python train.py --train_examples=78125 --input="log_mel" --spec_augment=true --tokenizer="word" --encoder_width=192 --fusion="cross_attention" --decoder_mlp_ratio=4 --beta1=0.95 --final_lr_fraction=0.1 --warmup_steps=120 --adamw_weight_decay_other_params=0.01
Rows from block 4 of the audio encoder of a small audio captioner, named by matrix and row number. Rows with one number belong to one neuron. Each number is 200 + 30 x the weight over its row's rms, rounded and kept within 0 to 999. All counts start at 0.
Before each neuron's rows are labels from the 100 clips, of 14848, where the neuron reaches its highest value: "responds to" is what is common among them; "loudest band" is the band of the loudest frequency at the time of the peak. Only what is clearly more common there than usual is listed. The data: single notes of 20 synthesised instruments. In brackets: how many of the 100, against the usual share in percent.
# fc1: MLP up (encoder.blocks.4.mlp.fc1.weight, 768x192), inputs 128-191
# fc2: MLP down (encoder.blocks.4.mlp.fc2.weight, 192x768, transposed), outputs 128-191

responds to: decaying tone (96 vs 39.8); vibraphone-like (50 vs 5.1)
loudest band: 1000 to 2000 Hz (45 vs 10.9)
fc1.386,233,181,211,198,200,232,200,167,185,202,216,200,196,197,231,186,185,154,212,184,212,157,226,207,213,200,175,228,133,191,183,166,211,178,260,222,246,163,200,213,218,166,170,222,194,201,181,232,141,223,239,246,224,217,172,163,241,195,206,185,148,220,197,216
fc2.386,179,177,201,173,213,202,233,156,289,188,210,241,219,196,188,197,216,296,161,254,199,236,156,191,218,158,217,239,198,139,214,220,231,179,210,171,180,194,135,246,165,217,229,213,166,204,187,214,219,185,226,216,230,200,181,221,178,189,233,152,207,169,224,146

responds to: G (26 vs 8.3); white noise (25 vs 9.1)
loudest band: 4000 to 8000 Hz (51 vs 6.7)
fc1.645,233,227,237,199,231,172,195,253,203,217,158,181,229,209,223,227,253,159,232,201,139,193,226,197,178,181,201,180,158,177,211,201,200,179,217,146,177,240,201,128,165,209,208,187,176,199,164,247,186,263,250,215,182,221,194,176,228,205,185,149,222,185,227,177
fc2.645,189,138,167,191,218,195,187,208,201,251,189,177,206,227,199,218,209,158,200,177,178,189,184,226,187,206,200,199,195,200,184,217,184,200,247,192,217,197,176,228,174,247,208,171,184,167,172,196,238,183,216,213,155,140,240,182,154,181,194,190,216,223,191,232

responds to: octave 4 (92 vs 25.4); A# (65 vs 8.1); note: A#4 (64 vs 2)
loudest band: 250 to 500 Hz (86 vs 13.2)
fc1.197,237,257,155,142,196,192,219,208,211,195,192,206,209,192,221,232,226,213,209,196,178,204,182,225,195,277,204,218,143,310,174,224,179,228,196,229,179,141,168,178,202,247,214,257,202,204,194,237,235,218,212,153,208,176,168,166,156,242,196,216,183,171,197,249
fc2.197,253,179,233,258,264,253,202,201,192,195,155,191,205,181,177,175,262,214,186,147,175,211,152,204,242,202,227,228,228,230,199,212,190,200,245,178,215,263,204,172,177,204,191,218,190,155,155,167,224,228,211,208,215,175,193,179,167,188,204,127,202,205,245,245

responds to: octave 4 (58 vs 25.4); harpsichord-like (27 vs 5.2)
loudest band: 250 to 500 Hz (48 vs 13.2)
fc1.443,164,207,216,167,215,197,159,219,247,146,157,208,216,216,173,188,213,164,195,236,214,238,187,193,234,192,219,239,251,251,169,202,168,208,216,219,225,223,145,194,217,237,206,197,230,190,194,205,159,184,186,201,185,196,184,200,200,220,168,207,207,218,197,191
fc2.443,180,251,187,240,231,182,219,223,155,165,224,266,189,163,194,228,212,206,188,224,220,199,239,217,159,179,193,211,126,200,191,186,166,178,199,165,190,195,220,190,214,196,182,204,181,170,219,245,208,160,204,213,275,237,162,222,136,187,144,177,128,208,204,242

responds to: octave 4 (54 vs 25.4); flute-like (29 vs 4.8)
loudest band: 250 to 500 Hz (57 vs 13.2)
fc1.683,188,218,204,205,127,228,238,217,225,148,180,171,175,192,218,195,268,220,183,186,172,151,234,213,179,184,212,269,203,162,218,182,192,236,145,170,148,179,169,226,181,253,206,194,172,199,210,172,190,179,230,264,192,201,190,206,233,239,254,201,192,206,216,162
fc2.683,172,226,185,182,237,178,187,193,171,191,202,236,188,214,219,200,248,193,227,225,239,245,158,206,204,160,170,186,168,231,165,193,219,199,228,214,159,181,193,180,202,155,164,170,189,202,229,237,134,139,165,169,122,171,184,209,195,160,124,186,172,174,197,203

responds to: octave 4 (54 vs 25.4); thin (high-pass) (48 vs 11.8); pitch class: F (30 vs 8.3)
loudest band: 1000 to 2000 Hz (34 vs 10.9)
fc1.275,222,164,230,182,188,203,165,201,185,164,186,249,145,240,228,188,210,179,257,215,163,187,253,198,227,243,199,211,210,204,209,213,200,195,231,166,157,156,176,179,183,227,211,222,229,211,228,163,202,184,214,218,178,177,224,213,232,176,156,225,158,245,203,170
fc2.275,175,178,160,181,217,177,190,218,212,278,214,252,176,205,186,218,257,235,183,183,177,146,240,154,196,163,227,193,257,179,193,193,201,195,194,223,229,224,187,191,181,190,161,204,216,216,199,200,179,185,190,237,253,157,178,209,198,149,172,156,197,201,198,225

responds to: sine tone (47 vs 5.3)
loudest band: 500 to 1000 Hz (58 vs 13.7)
fc1.12,278,137,190,180,218,133,169,193,209,233,227,224,264,229,183,178,165,194,152,208,233,213,181,248,235,178,219,144,154,212,199,177,198,220,203,175,204,236,213,242,219,239,147,210,244,205,212,235,198,243,227,223,185,249,192,249,172,207,153,173,192,205,136,185
fc2.12,224,198,194,190,205,196,180,160,194,198,230,190,186,190,197,209,200,207,175,203,179,174,217,179,175,182,175,195,213,195,207,179,172,173,194,261,209,197,221,149,187,226,223,226,184,211,179,208,256,237,149,283,223,177,139,165,189,154,156,184,232,136,231,214

responds to: octave 4 (70 vs 25.4); E (35 vs 8.6); note: E4 (28 vs 2.2)
loudest band: 250 to 500 Hz (100 vs 13.2)
fc1.259,225,269,228,202,213,224,185,239,180,160,144,164,212,267,233,241,165,212,237,196,196,195,153,207,218,195,196,197,176,311,229,188,207,191,231,218,209,193,160,177,209,196,218,172,179,154,163,216,234,221,210,209,243,152,159,180,179,187,172,171,166,210,240,194
fc2.259,247,106,159,211,210,166,208,201,157,203,244,207,209,207,197,205,236,190,146,187,210,137,168,200,191,209,246,213,242,194,217,247,202,184,209,257,207,245,191,173,191,192,215,186,174,201,209,171,248,241,232,260,211,236,190,225,180,191,170,187,210,169,218,219

responds to: decaying tone (77 vs 39.8); marimba-like (38 vs 5.1)
loudest band: 1000 to 2000 Hz (42 vs 10.9)
fc1.152,196,277,207,195,197,206,228,161,215,218,195,203,216,191,191,204,199,198,199,251,219,239,197,276,228,204,218,149,190,155,208,233,197,170,200,177,141,194,222,207,140,137,244,181,209,177,203,229,177,151,208,181,209,210,219,268,247,197,187,211,228,212,154,177
fc2.152,152,124,208,235,174,144,222,252,220,163,239,211,219,147,217,215,142,207,233,181,203,180,228,209,206,175,197,215,225,228,218,237,206,166,191,216,206,166,224,213,195,210,160,215,256,235,184,162,214,246,195,257,261,217,140,136,197,196,200,166,173,200,174,279

responds to: G (81 vs 8.3); octave 4 (55 vs 25.4); note: G4 (53 vs 2.2)
loudest band: 250 to 500 Hz (49 vs 13.2)
fc1.22,213,204,181,190,210,191,168,166,220,180,234,177,196,188,211,228,202,189,244,224,215,229,199,220,177,216,200,224,197,202,272,246,219,188,250,201,212,221,189,159,202,187,248,203,206,214,170,229,246,184,173,214,254,185,258,166,146,237,199,155,216,179,184,222
fc2.22,245,186,215,216,234,184,225,151,149,225,187,207,196,187,208,177,204,195,171,148,194,211,183,197,198,130,182,285,257,220,221,248,264,175,245,201,225,170,158,180,244,199,107,223,186,195,260,171,219,170,223,179,205,186,207,204,237,236,239,190,150,279,197,187

responds to: G# (72 vs 8.1); note: G#6 (54 vs 0.7)
loudest band: 1000 to 2000 Hz (53 vs 10.9)
fc1.603,142,194,171,137,191,226,256,178,217,187,193,237,178,209,235,188,218,225,255,229,233,233,236,179,195,157,188,240,217,271,217,184,226,222,182,196,160,229,189,182,201,169,235,202,153,179,195,243,180,223,202,190,175,226,236,213,233,250,204,215,216,216,140,213
fc2.603,247,143,174,202,191,154,118,208,169,186,233,202,144,169,206,184,210,156,183,178,201,152,215,158,180,196,173,237,211,219,194,191,199,195,183,204,123,211,129,185,191,248,171,174,158,219,172,187,239,174,229,181,196,191,186,230,172,243,192,172,184,229,191,243

responds to: G# (73 vs 8.1); note: G#4 (66 vs 2.2)
loudest band: 250 to 500 Hz (41 vs 13.2); 1000 to 2000 Hz (39 vs 10.9)
fc1.588,235,197,220,254,189,225,228,217,168,163,197,178,189,167,219,185,213,232,172,173,140,238,243,220,204,157,216,157,184,215,143,199,190,224,210,192,177,201,209,190,183,156,196,193,147,181,193,199,216,203,276,201,201,183,196,231,180,229,180,199,198,198,204,208
fc2.588,137,194,212,244,241,197,206,217,193,209,245,235,208,164,209,284,191,211,189,210,231,201,237,200,212,228,213,254,228,200,242,224,178,173,200,154,270,194,155,174,207,156,181,221,198,193,174,189,207,222,196,178,198,193,203,217,206,182,196,247,240,183,158,203

responds to: G# (71 vs 8.1); note: G#4 (70 vs 2.2)
loudest band: 250 to 500 Hz (67 vs 13.2)
fc1.63,224,198,188,263,176,222,189,217,145,225,203,185,181,165,199,215,180,200,205,203,158,140,193,247,181,217,218,210,206,237,226,190,193,184,191,183,187,160,250,126,140,153,210,171,253,202,179,236,189,224,234,191,179,236,189,275,269,193,227,213,169,221,255,208
fc2.63,161,154,220,252,212,183,220,191,197,244,230,138,207,248,203,182,213,209,157,199,171,214,216,145,155,252,237,198,144,166,204,255,194,224,208,194,233,228,207,157,183,210,159,204,187,197,197,173,173,192,220,203,227,155,208,240,160,192,180,187,181,152,148,176

responds to: octave 4 (86 vs 25.4); C (79 vs 9.3); note: C4 (76 vs 2.4)
loudest band: 250 to 500 Hz (41 vs 13.2)
fc1.350,222,245,180,225,168,186,152,296,277,183,182,223,147,159,214,193,180,220,214,172,234,177,186,231,234,182,185,195,234,200,185,178,204,210,192,221,162,208,242,211,194,208,227,200,133,194,230,243,192,218,210,196,163,258,224,205,214,229,169,234,221,147,156,165
fc2.350,202,155,171,226,234,210,167,244,217,200,207,253,204,232,212,227,248,186,188,216,166,201,250,168,240,176,201,246,174,152,163,149,144,277,233,201,212,175,184,202,195,192,191,196,190,193,243,197,126,178,210,205,207,207,227,220,210,224,181,242,236,218,183,192

responds to: octave 4 (89 vs 25.4); flute-like (55 vs 4.8)
loudest band: 250 to 500 Hz (87 vs 13.2)
fc1.420,170,256,179,194,187,157,176,180,227,237,208,217,168,236,192,156,169,181,171,137,187,176,158,236,227,160,232,178,223,219,269,209,231,183,222,256,187,202,224,225,189,216,150,152,225,226,224,182,222,210,172,232,242,210,201,238,196,200,205,226,199,209,212,132
fc2.420,221,227,205,201,192,204,175,218,167,215,260,188,190,168,211,161,216,226,219,164,134,214,159,210,205,214,177,174,217,236,212,174,230,221,179,209,151,194,200,164,205,182,214,196,116,198,182,196,255,231,194,198,206,218,221,164,144,176,203,246,151,189,234,202

responds to: sine tone (66 vs 5.3)
loudest band: 500 to 1000 Hz (34 vs 13.7); 2000 to 4000 Hz (30 vs 2.1)
fc1.441,198,233,167,170,223,214,190,179,181,245,259,257,171,174,154,203,189,234,196,214,182,203,188,204,164,226,235,171,190,180,227,206,199,194,197,231,203,174,192,207,178,200,217,164,275,230,207,236,247,215,226,242,188,246,221,178,269,200,214,211,210,159,146,171
fc2.441,200,175,150,200,201,187,208,206,233,191,235,236,140,247,271,219,194,153,194,209,175,195,199,219,153,169,227,175,231,216,188,215,227,198,179,156,158,169,150,221,227,212,185,227,196,241,209,224,167,223,202,197,238,225,207,187,204,184,213,242,174,216,160,174

responds to: G (87 vs 8.3); note: G5 (53 vs 2); note: G4 (34 vs 2.2)
loudest band: 500 to 1000 Hz (36 vs 13.7); 1000 to 2000 Hz (32 vs 10.9)
fc1.544,209,226,195,230,228,222,206,213,241,205,191,184,240,206,182,183,181,114,195,164,205,199,133,271,188,174,189,224,269,206,185,166,134,221,261,226,189,223,181,228,176,175,166,181,144,208,237,208,222,196,197,243,197,199,206,182,169,225,170,222,192,183,185,173
fc2.544,216,136,205,161,211,207,203,133,213,247,180,221,167,247,206,204,253,188,180,238,168,215,176,228,239,191,220,233,185,239,196,133,176,245,233,222,213,209,145,183,182,226,177,238,166,169,209,193,207,204,177,203,179,243,207,142,184,226,243,190,223,185,186,193

responds to: decaying tone (82 vs 39.8); bell-like (49 vs 4.8)
loudest band: 500 to 1000 Hz (42 vs 13.7)
fc1.450,242,244,229,204,164,184,160,250,231,270,214,209,220,203,189,208,189,136,251,164,214,222,234,269,200,194,207,185,230,225,212,189,188,169,172,199,239,202,208,178,165,121,210,196,183,168,213,185,213,180,172,227,200,189,188,212,203,210,210,190,151,184,242,181
fc2.450,155,228,284,249,240,176,174,146,193,224,224,213,233,220,143,205,245,233,198,225,203,247,157,236,212,116,226,200,185,233,167,212,212,197,186,215,240,203,208,199,181,135,177,226,172,211,186,188,232,143,166,212,176,145,224,200,184,169,191,193,162,218,201,221

responds to: G# (49 vs 8.1); note: G#5 (30 vs 1.7)
loudest band: 500 to 1000 Hz (57 vs 13.7)
fc1.485,161,219,205,194,258,171,187,180,186,204,213,203,151,176,171,155,229,211,215,139,216,230,212,226,198,215,213,172,292,160,217,171,255,185,284,198,183,190,206,224,197,185,192,142,180,177,206,158,226,233,223,219,186,150,237,194,142,217,196,150,185,203,217,203
fc2.485,165,179,229,191,191,236,236,137,181,217,216,216,187,195,176,210,219,234,185,235,208,184,202,151,209,237,230,202,205,160,209,238,201,219,214,186,245,162,156,225,170,196,198,154,199,207,243,187,158,187,217,203,191,210,227,170,228,218,192,227,216,184,191,177